A small image classifier, trained from scratch.
Data: trained on seven-segment displays showing three digits, 195000 training examples, 9.8 epochs.
Rows from block 11 of a small image classifier, named by matrix and row number. Rows with one number belong to one neuron. Each number is 200 + 20 x the weight over its row's rms, rounded and kept within 0 to 999. All counts start at 0. After the name is the row's rms in percent of the matrix's.
Before each neuron's rows are labels from the 100 images, of 14848, where the neuron reaches its highest value: "lies over" is the class under the peak. Only what is clearly more common there than usual is listed. The data: seven-segment displays showing three digits.
# fc1: MLP up (model.blocks.11.mlp.fc1.weight, 512x128), inputs 88-109
# fc2: MLP down (model.blocks.11.mlp.fc2.weight, 128x512, transposed), outputs 88-109

lies over: screen
fc1.198,121,210,200,214,179,170,212,210,197,179,222,220,205,201,223,207,172,206,214,240,149,205,181
fc2.198,114,186,212,195,217,161,181,217,160,171,224,166,185,214,224,203,164,180,198,207,171,203,190

lies over: screen; lit segment
fc1.114,095,227,195,209,191,208,184,183,223,222,197,178,226,178,212,176,206,221,218,167,199,203,229
fc2.114,088,188,215,206,182,184,182,231,206,198,216,183,203,235,221,195,181,188,207,189,212,198,179

lies over: surround
fc1.508,089,225,220,191,242,181,180,211,180,245,183,184,206,223,235,198,170,207,184,173,192,221,192
fc2.508,077,192,204,204,180,213,220,206,222,179,218,193,188,187,182,181,227,201,250,211,210,193,186

lies over: screen
fc1.243,126,202,191,218,171,221,232,247,175,198,182,217,219,189,204,198,225,208,207,193,202,251,203
fc2.243,192,185,229,176,233,184,168,153,204,200,218,192,213,197,210,203,178,197,181,208,192,175,193

lies over: screen
fc1.398,096,227,182,214,250,185,213,195,175,199,180,214,202,229,185,252,214,222,149,203,183,189,185
fc2.398,072,179,226,179,177,231,205,188,200,187,202,195,212,179,211,201,181,172,204,207,205,203,195

lies over: screen
fc1.407,092,182,202,221,225,191,226,185,186,200,190,202,207,191,165,194,171,160,196,189,226,192,200
fc2.407,112,221,163,216,184,214,194,175,165,206,206,216,197,191,181,174,160,217,201,173,238,232,198

lies over: surround
fc1.82,114,182,171,177,210,208,180,207,215,200,223,195,220,222,202,192,217,207,188,223,195,170,213
fc2.82,107,229,225,190,175,204,201,199,228,180,198,193,195,206,189,198,185,185,188,206,175,197,211

lies over: screen
fc1.120,088,217,201,201,223,198,188,162,216,196,200,220,175,166,181,229,202,188,214,160,187,207,215
fc2.120,074,169,212,201,188,226,208,229,185,178,204,186,229,226,220,178,191,224,171,257,212,202,197

lies over: screen
fc1.150,092,174,194,203,171,183,209,188,186,245,210,218,171,202,206,187,205,216,212,211,206,179,205
fc2.150,084,229,192,220,239,196,208,181,196,145,215,160,190,215,175,206,236,196,188,180,206,232,183

lies over: surround
fc1.331,096,193,192,216,161,155,190,204,191,196,215,191,190,235,203,219,263,185,197,196,218,209,171
fc2.331,149,215,226,185,239,231,197,197,178,177,220,197,200,161,192,200,144,210,191,205,189,201,233

lies over: surround
fc1.47,145,233,178,204,192,207,213,198,215,208,172,180,209,189,188,191,180,200,215,202,215,180,190
fc2.47,201,226,197,223,213,180,178,204,194,196,194,168,194,182,189,175,161,225,223,216,187,235,209

lies over: screen
fc1.73,098,194,200,219,222,203,189,192,183,223,189,182,228,182,184,184,233,227,209,188,239,197,227
fc2.73,121,175,191,178,203,188,191,217,202,173,222,219,174,220,208,217,204,173,201,209,167,191,203

lies over: screen
fc1.292,090,193,214,227,184,184,182,217,202,178,175,187,252,212,190,191,184,183,213,213,218,181,209
fc2.292,124,169,208,197,193,227,187,171,204,210,199,182,221,205,205,211,197,208,194,191,221,180,216

lies over: surround
fc1.65,095,201,198,157,168,196,207,190,199,210,217,191,189,189,196,142,206,211,198,197,207,173,226
fc2.65,086,218,238,220,246,177,190,234,224,229,171,209,188,208,172,236,194,203,175,167,213,214,205

lies over: screen
fc1.299,108,176,220,216,184,177,194,219,160,193,174,194,227,192,174,209,180,201,221,205,211,238,222
fc2.299,196,205,177,193,215,218,197,162,230,216,200,188,200,194,212,211,210,210,194,174,165,148,196

lies over: screen
fc1.284,117,202,169,193,215,199,224,219,191,241,202,192,184,190,166,218,219,195,161,252,201,193,227
fc2.284,101,162,208,250,200,205,232,173,195,158,244,218,213,210,209,213,215,206,216,193,188,208,171

lies over: screen
fc1.440,090,202,202,219,177,214,193,212,166,198,235,209,228,178,191,182,169,210,184,204,227,179,210
fc2.440,074,203,198,174,239,203,210,162,218,196,192,189,188,203,230,185,218,198,192,159,201,219,180

lies over: screen
fc1.128,094,182,157,217,219,180,195,242,191,180,193,150,188,201,220,187,222,211,161,187,209,217,182
fc2.128,091,179,210,171,185,180,231,215,192,182,207,171,184,229,228,182,217,199,175,220,195,229,208

lies over: surround
fc1.490,137,247,182,225,195,198,191,192,223,189,185,159,202,193,164,190,192,200,227,205,202,219,207
fc2.490,266,166,213,172,206,222,206,201,197,205,223,230,188,215,220,218,224,185,178,187,205,164,217

lies over: screen
fc1.17,085,210,199,209,198,216,231,203,196,154,224,182,217,235,192,201,203,242,195,220,241,208,176
fc2.17,069,188,200,194,177,201,196,187,217,187,191,251,200,196,219,203,197,193,191,197,172,185,193

lies over: surround
fc1.221,096,163,207,181,174,214,228,220,184,209,216,242,203,209,200,187,211,170,166,190,178,180,193
fc2.221,112,204,218,207,199,202,195,216,203,195,188,194,170,182,187,190,192,218,226,206,187,236,241

lies over: surround
fc1.153,104,188,171,217,217,164,236,185,209,206,209,218,206,200,232,225,225,205,211,170,218,186,165
fc2.153,116,165,258,188,193,193,188,231,208,203,197,166,244,183,174,202,189,218,199,215,188,200,221

lies over: surround
fc1.346,112,197,214,200,215,169,208,210,188,231,211,212,215,177,238,194,180,183,174,216,193,205,226
fc2.346,101,195,203,197,148,228,205,203,211,199,191,204,209,230,193,212,213,197,216,176,195,185,159

lies over: surround
fc1.282,085,198,180,200,215,211,205,214,243,204,190,175,227,158,207,217,202,197,190,210,190,198,218
fc2.282,081,178,238,193,241,225,164,235,212,172,213,197,208,173,197,203,158,223,194,203,200,180,199

lies over: surround
fc1.491,076,221,197,203,206,219,180,202,215,196,243,189,203,218,178,202,200,207,184,179,205,158,188
fc2.491,077,181,215,178,187,209,161,187,223,205,199,175,222,180,210,190,165,209,189,205,199,224,214

lies over: surround
fc1.480,118,202,200,194,230,182,157,153,220,195,218,173,177,219,183,217,200,187,204,199,199,193,215
fc2.480,188,216,186,222,160,216,213,242,194,184,170,209,207,193,201,187,220,203,208,203,216,227,204

lies over: screen
fc1.7,110,206,223,184,193,227,209,215,222,178,201,198,193,224,217,233,184,163,210,188,200,192,191
fc2.7,116,202,171,176,218,187,197,186,186,226,186,182,222,151,213,185,218,219,193,218,189,208,202

lies over: surround
fc1.378,101,199,213,192,208,190,215,182,214,233,179,188,188,202,196,196,207,176,195,202,189,186,182
fc2.378,162,190,220,188,205,223,178,226,178,179,206,201,213,184,188,194,154,239,191,212,192,214,212

lies over: screen
fc1.507,105,206,200,199,181,174,200,200,217,184,185,169,242,219,205,202,211,185,199,197,207,193,195
fc2.507,148,204,218,208,189,206,220,201,211,195,185,217,146,198,202,204,181,233,179,201,197,205,219

lies over: screen
fc1.422,097,194,169,217,213,186,217,226,186,199,215,205,235,204,185,211,156,199,216,199,192,191,176
fc2.422,095,203,196,189,234,185,196,230,203,189,178,227,191,239,179,176,215,212,211,227,219,194,222

lies over: surround
fc1.298,098,243,204,179,217,197,150,238,217,191,175,183,213,197,230,187,193,204,218,198,221,217,199
fc2.298,099,213,195,227,191,175,238,160,184,211,214,191,225,203,202,215,214,178,216,183,203,181,207

lies over: surround
fc1.272,085,179,204,201,198,213,208,171,206,187,217,175,222,193,205,206,189,221,196,177,223,220,186
fc2.272,082,202,192,191,223,169,228,205,190,207,199,218,201,204,213,181,213,182,199,193,204,182,175